Rows from block 9 of the audio encoder of a small contrastive audio-text model, named by matrix and row number. Rows with one number belong to one neuron. Each number is 128 + 24 x the weight over its row's rms, rounded and kept within 0 to 255. All counts start at 0.
After each neuron's rows are labels from the 100 clips, of 14848, where the neuron reaches its highest value: "top examples" is what is common among them. Only what is clearly more common there than usual is listed. The data: single English command words and digits, spoken by a formant synthesiser in many voices.
# fc1: MLP up (encoder.blocks.9.mlp.fc1.weight, 768x192), inputs 0-191
# fc2: MLP down (encoder.blocks.9.mlp.fc2.weight, 192x768, transposed), outputs 0-191

fc1.647 [120 102 144 130 135 126 136 134 102  96 124 146 159 110 158 109 129 139 153 105 110 138 103 153 107 114  91  96 143 135 101 120 106 170  85 137 129 137 151 106 113 122  69 107  89 125 171  95  99 133 168 180 138 131 105 116 141 137 131 157 168 137 138 132 174 128 123 115 112 134 171  88 107  76 130 150 107 101 102 132 127 115 131  99 146 110 106 134 111 127 124 133 130 122 157 135 166 135 121 168 141 133 110 147 131 145 113 110 127 123  81 130 181  94 111 114  96 143  87 126 129 133 114 127 147 158 112 139 108  95 118 126 128 188 166 116 108 130 144 150 175 149 127 101 151 179 162 170 116 122 147 125 172 113 154 136 141 120 151 152 147 135 101 130 139 127 139 120 123 114  87  97 122  75 137 153 199 120 144 143 129 132 136 180 102 135 116 157  94  86 152 135]
fc2.647 [181 119 124 119 131 105 156 122  96  93 171 155  92 112 123  78 126 138 164 120 139 111 111 156 119 124 115 148  94 117 114 128 121 125 116 106 121 130 142 101 115 142 106 134 150 134 144 141 156 114 109  93  84 144 112 114 127 154 125 153 115  89 147  79 125 157 158 140 111 151 124 127 122 131 114 126 112 114 158 117 172 177 169 120 127 161 127 110 148  96 176 164 103 135 134 107 116 139 120 126 118 143  92 103 157 161  86 107 171 108 114 108 133 120 118 122 133 118 153 121 164 150 105 102 138 123 111 132  96 125 106 160 155 184 157  83 137 127 118 147 185 154  98 104 133 152 152 161 104  97 193 113 112 154  96 159 168 118 102 120 144 144  81 148 151 142 150  97 122 107 131 134 161 154  98 152 146 120 123 111  76 102 150 112 148 129 100 146 104 149 139 101]
top examples: /ɝ/; /oʊ/; /ɔ/; word: lower

fc1.79 [161 106  72 167 108 164 117 145 107 123 129 137  43  86 127 140 122 153 134 130 109 130 130 144  92 132 110 136 118  91 129 143 112 154 117 121 126 167 128 110 104 123 127 133 122  90 112 108 168 133 108 116 133 157 114 146 153  84 148 148 161 120 167 122 151 120 128 156 106 125 157 163 179 112 124 111 118 114 139 129 104 163 119  87 172 116 146 125 108 104 104 118 156 129 177 125 116 116 129 164 129 132 136 169 148 132 133 131 127 140 175 138 162 147  78 115 134 166 113  82 145 129  93 153 144 164 130 124  97 118 104 125 128 129 149 134 112 157 102 138 135 128 138 115 154 139 118 153  81 105 128 166  99 146 158 141 113 141 138 169 143 106  95 129 129 119 169  80 107 133 145 140 108  95  95 149 103  79 114 134  74 143 123 109 106 144 129 133  72 122 162 134]
fc2.79 [143 140 150 163  97 112 147 166 109 184 114 158 130 121 139 141  98  96  85 159 115  99 111 121 129 114 143 143 120 127  91 119 112 134 114 146 118 148 148 101 147 111 177 138 127 153 118 159 100 120 108  98 108 140 126 134 116  90  91  92 154  93 174 178  86 131 163 142 128 126 115 189 111 154 117  92 113 109 152 107 118 180 154 118 109 153 131 156 131 134 110 112 175 142 100  94 122 139 137 108 119  87 128 130 102 126 126 128 124 128 162 138  86 122 143 150 150 111 105 116 174 160 164 141 115 140 125  61 144 138 107 107 125 111 138 121 145 209 139 123 128 137  79 128 103 141 110 160 101 146 133 136 135 164 109 117 111 122  95 115 136 145  97 109 113 149 157 112 110 192 130 130 109 146 124 151  90 141 105 147 140 114 126 123 157 147 127 124 121 143 120  99]
top examples: /oʊ/; /ɝ/; word: lower

fc1.597 [149 123 106 113 117 134 132 128 136  93 167 141 104 115  96 122 112 174 142 143 140 112 135 113 136 124 126 137 123 123 111 157 126 111 162 105 120 156  83 125 125 123 134 143 127 105  71 163 116 100  94 157 110 108  94 149 116  84 117  79 123 127 122 140 140 117 123 127 118 117 124 151 151 121 167 134 185 143 148 152 137 153 140 122 173 113 119 123 166 130 122 174  80 129 105 150  77 151 119 150 159 152  63 149 165 164 141 121 129 145  99 142 129 122  76 151  81 137 127 135 110 145 140 155  98  79 150 166  98  86  91 137 169 122 135 115 124 150  83 130 111 104 107 165 126 116 142 122  93  79 150 131 142 152 173 130 131 130 116 161  97 116 109 125  99  62 168 132 128 136 130 132 141 119 153 139 126 144 130 160  96 121 132 144 146 130 145 168 108 153 131 140]
fc2.597 [120 144 154 126 140 126 119 150 142 112  87 111  99 146  94 149 148 109 132 143 114 132 176 139 163 124 127 104 145 150 128 107 199 118 176 109 116 156  86 141  62 124 119  88 121 135 108 143 124 137 135 138 149  96 125 128 161  94 126 101 116 124 103 119 113 135  89 128 204 132  95 120 141 121 103 141 154 133 116 128  78 108  93 113 141 126 112 170 133 164 155 128 115 147 104 138  99 107 113 125  98  82 143 181 141 107 151  98 111 151 109 111 136 128 148 176 129 112 156 156 112 127 131 172  84 121 108 172 112 127 164 119 147 101 151 128 108 126 166 114  94 122 124 148  95 118 147 112 123 130 140  95 129 128 151 110 129 116 186 163  91 137 146 157 130 146 110 133  98 125 120 108 161 115 137 129 121 133 180 108 135 145 135 135 144 104 149 112 112 162 137 184]
top examples: /ɝ/; /m/; /aɪ/; word: timer

fc1.738 [184 131 106 143 109 119 128 131 128 127 125 143 115  79 131 139 127 154 176 133 103 134 122 138 100 125 132 127 122 148 122 148 131 158 146 146 128 145 149  97 128 128 168 147 132  76 127  85 168 160  97 139 155 154 114 175 151  94 143 158 132 120 180 148 135 140 122 146 118 141  99 172 148 120 171 125 111 112 132 136 150 164 129  99 174 130 152 132 123 103 115 160 129 135 130  81  96 101 114 140 151 104 135 149 122 140 114 112 120 156 141 136 109 155  64 123 131 122 110  88 130 117 110 118 112 159 150 148 107 128 162 145 135 136 152 140 131 151 102 131 146 136 126 110 123 140  96 161  95 101 157 174 100 145 140 136 111 173  94 118 138  75 112  90 167 106 177 111 155 129 179 100 119 101  98 134  95  92  97 158 138 135 158 120 105  93 131 188 123 108 131 138]
fc2.738 [140 147 156 158 138 113 190 155 117 127  94 133 132 158  96 157 105  95  77 155  95 102 129 151 146 125 172 126 146 134 104 133 148 121 126 159 117 132 106 112 147 103 136 142 132 140 143 169 131 162 126 102 118 115 132 159 129 105  78 119 160 116 157 154 109 123 128 159 159 116 136 133 115 169 149 109 154 128 139 118 141 161  89  91 110 149 127 103  94 135  99 101 174 135 100 103 131 162 116  85 126  84 142 128 110  96 137  95 116 109 138 103 104 132 116 191 157  89 120 125 156 152 126 144 139 178  85 143 136 174 105 122  99  83 142 107 112 173 105 131 102 145  86 107 121 118  97 157 103 152 135 148 115 116 104 131 123 113 124 127  77 147 106 149 123 109 161 106 137 152 120 128 158 126 124 130 114  70 104 139 106 138 102 118 158 144 143 160 117 155 135 104]
top examples: /oʊ/; /n/; word: open; word: lower

fc1.543 [141 132 121 103 117 159 122 114 135  71 146 129 165 137 111 108 139 118 180 118 137 137 109 121 120 134 147 103 156 133 145 128 141 124 179  85 118 100 122 133 104 144 171 121 117 117 111 132 138 127 158 124 124 102 148 134 111 186 180 161 110 110  91 147  93 132 118 110 129 149 141 137 112  84 133 172 133 117 122  91 121  87 142 138  97 148 160 139 121 117 138 120  91 153 112  91 149 129  72 113 129 139 151  89 131 118 123 106 157 115 120 153 135 107 162  98  78 127 158 109  99 127  94  96 142 132 116 143 156 116 162 135 153 158 133 112 126 152 136  98  84 153 125 126 127 143 131 138 191 168  93 114 145 114  80 136 146 145 145 134 112 180 136 156 149 114 102 180 131  67 118 162 132 120 115  70 129 168 110  96 132 100 108 149 121 118 104 118 143 135 132 144]
fc2.543 [109 145 127 100 151 119 126 116 147 117 109 149 131 130 157 134 141 133 172 124  67 176 169 173 139 105 145  75 117 121 140 159 125 128 171 130  74 130 116 139  97 129 157  92 175  81 153 116 112 116 134 140 145 113 112 144 110 148 140 114 119  95 116 128 112 131 125 131 151 140 119 137 108  96 108 172 135 113  88  97 129  74 102 132 153 125 148 167 112 112 139 121  92 167 133 116 136 117  76 140 106  59 144 115 100 137  91 112 106 150 107 152 148 144 132 138 123 122 157 129  98 118  90 125 128 124 102 152 113 104 177 135 161 127 191 116 109 149 144 137 113 164 131 104 137 112 148 131 139 142 160 120 153 163 144 134 111 124 158 162 121 133 140 117 155 101 112 162 120 125 118 122 128 100  91 116 119 131 127  98 144 138 129 140  79 105 114 120  97 193 137 173]
top examples: /dʒ/; /tʃ/; /eɪ/; /n/

fc1.696 [135 114 160 114 102 111 100 175 125 125 136 170 123 110 153 120 134 158 157 140 115 135  79 103 146 139 135 130 146 162 153 132 111 145 162 155 112 122 105 108 127 138 158 116 101  77  88  94 118 131  95 177 138 136  99 122 142 102  57 121 133 167 119 126 134 144  88 108 121 126 116 141 148 119 142 166 113  89 137 108 133 137  99 137 156 104 127 180 129 116 132 130 103  91 122 148 156  86 137 171 116  87  63 150 114 170 152 125 110 148  88 136 144 151 136  88 119 122 107 128 109 104 173 113  90 112 189 107 112 107 135 119 123 108 126 125 159 105 120 150 127  86 131 120  91 109 142  92 124 117 141 133 121 145 132 111 107 113 168 158 138  68 125  84 140 101 115 168 150 147 152  93 119 111 147 121 111 151 124 120 170 128 152 139 120 110 123 130 134 143 124 148]
fc2.696 [143 173 126  69 147 139 145 163 127 152  83 139  67 199  90 133 160 122 169 114 123 156 142 148 172 142 122 132 137 138  88 147 124 157 147 139 122 114 125 153 102 153 143 140 119  92 168 132 150 162 105 118 159 103 103 156 124 102 121 127  68 111 136 123 120 160 140 137 148 115 155 155 157 120  90 168 129 129 126 132  91 130 113 120 174 143 132 170 126 119 106  84 147  89  89 119 103 152 138  87 122 129 151 111 107 112  74 146 160 126 137 127 120 133 103 116 125  98 110 117 142 111 162 139  90 152 129 146 140 169 145 147 143 129 103 115 134 157  64 100 100 101 122  99 109 130 122 113 108  92 140 139 118 122 142 111 110 107 112 144 117 112 123 106  94 127 143 167 125 124 154  94 150 128 125 120 102 133 156 107 132 133 115  93 116 142 125 139 125 118 191 114]
top examples: /oʊ/; /n/; word: no

fc1.308 [126 153 170 114 125 117 136 134 157 131 138 146  92 151 132 107 124 120 138 106 123 131 165 158 140 137 121 130 120 123 101  96 141 125 163 149  97  90 130 145 197 127 152 107 148  99 133 126 118 134 121 162 120 109 110  98 113 138 137  89 131 110 119  75 133 144  69 156 129 126  85 160  99 110 120 145 152 130 183 149  86 131  68 132 142 131 128 140 137 120 135  92  96 133 142 130 100  94 155 126 123  96 103 180  99 130  97 153 127 131  92  95 130 139 146 113 132 109 160 172 132 140 132 153  89 128 112  87  99 167 109 131 102 126 130 121 129 116 118 107 130 144 122 190 130 118 132 104 112  98 170 157  91 116 149 129 135  90 162 151 116  95 102 112 128 173 116 113 120 174 103 102 137 104 139 177 129 108 147  74 122 167 106 103 123 141 141 116 128 165 118 150]
fc2.308 [132 100 131 129 150 131  78 129 118 107 148 117 125 123 151 115 134 112 175  65 161 123 101 130 151 124 159 126 100 145 128 105 131  87 108  97 135 144 100 137 119 144 113 131 139 128 124 102 140 128 137 152 112 148 176 136  93 114 127 153 151 130  97 102 160 104 145 134 107 166 122  93 130 159 164 116 135 127 127 129 167 115  76 169 140 130 169  85 155 133 159 135  78 161 162 128 142 112  76 131 147 171 140 129 151 178 136 144 124 181 114 119 117 105 152 134  86 109 153 120  89 129 124 112 117 106  93 106 135 141 128 108 182 162  74 122 118  88 159 158 120 120 153 141 137 147 150 120 183 131 110 120 124 120  94 116 176 148 133 107 142 142 118 105 164 129  96 111 116  96 113 105 110 145 116 104 132 130 112 114 151  89 136 118 148 128 103  84 109 165 149 120]
top examples: /ɝ/; /m/; /ɛ/; /ʒ/

fc1.28 [154 142 169 136 107  78 132 128 124  89 147 163 169 149 124 127 123 121 127 123  93 112 165 135 150 151 127 100 130 142 152 121 160 109 142 153 132  89 124 139 140 132 126 111 108 146 144 103  96 148 157 160  98 145 115  84  96 140 111 124 131 138 111 129 104 121  94 101 162 131  98 120 140 132 108 192 133 155 117 122 143  82 131 136 124 116  89 132 116 101 135 131 111 155 119 127 154  80 137 145 147 140  59 132 126 134 135 121 120 103  82 134 114 150 151 127  91  84 176 158 124 105 134  66 139  68 120 136 117 136 182 138 131 102 105 104 124 121 142 143 139 111 104 119 110 117 150 116 160 130 144 127 158 125 104 102 137 163 140  88 146 133 170 140 131 136 138 175 162  87 133  93 163 102 179 147 140 158 141 165 148 112 141 126 122  79 118 139 162 105 145 137]
fc2.28 [ 99 138 145 124 122  88 123 104 163 147 137  77 148  79 131 120 139  77 136 131 136 146 160 139  96 125 153 154 114 156 109 125 139 137 107 169 131 126 121 100 134 119 111 136 129 107  98  82 131  98 116 136 111 135 132 167 151 105 144 101 162 151 127 125 132 139 145 183 110  94 150 100  99 136 188 101 142 107 129 132 162 182 106 118 147 111 101 122 186 161 128 138 137 133  86 124 108 154 121  84 137 122 143 136 145 148 125 119 123 158 146 123  84 131 102 137 145 105  77 127 136 164 144 162  92 150 115 144 134 109 107 130 168 129 110 102 114 131 114 145 153 132 149 140 129 170 101 131  94  82 157 115 117 143 118 147 125 111 111 127 123 131  99  71 144 164 173  67 114 145  89 115 132 151 116 129 128  96 143 174 164 160 127 131 158 122 116 115 135  95 136 156]
top examples: /ɝ/; /ʒ/; /m/; /ɛ/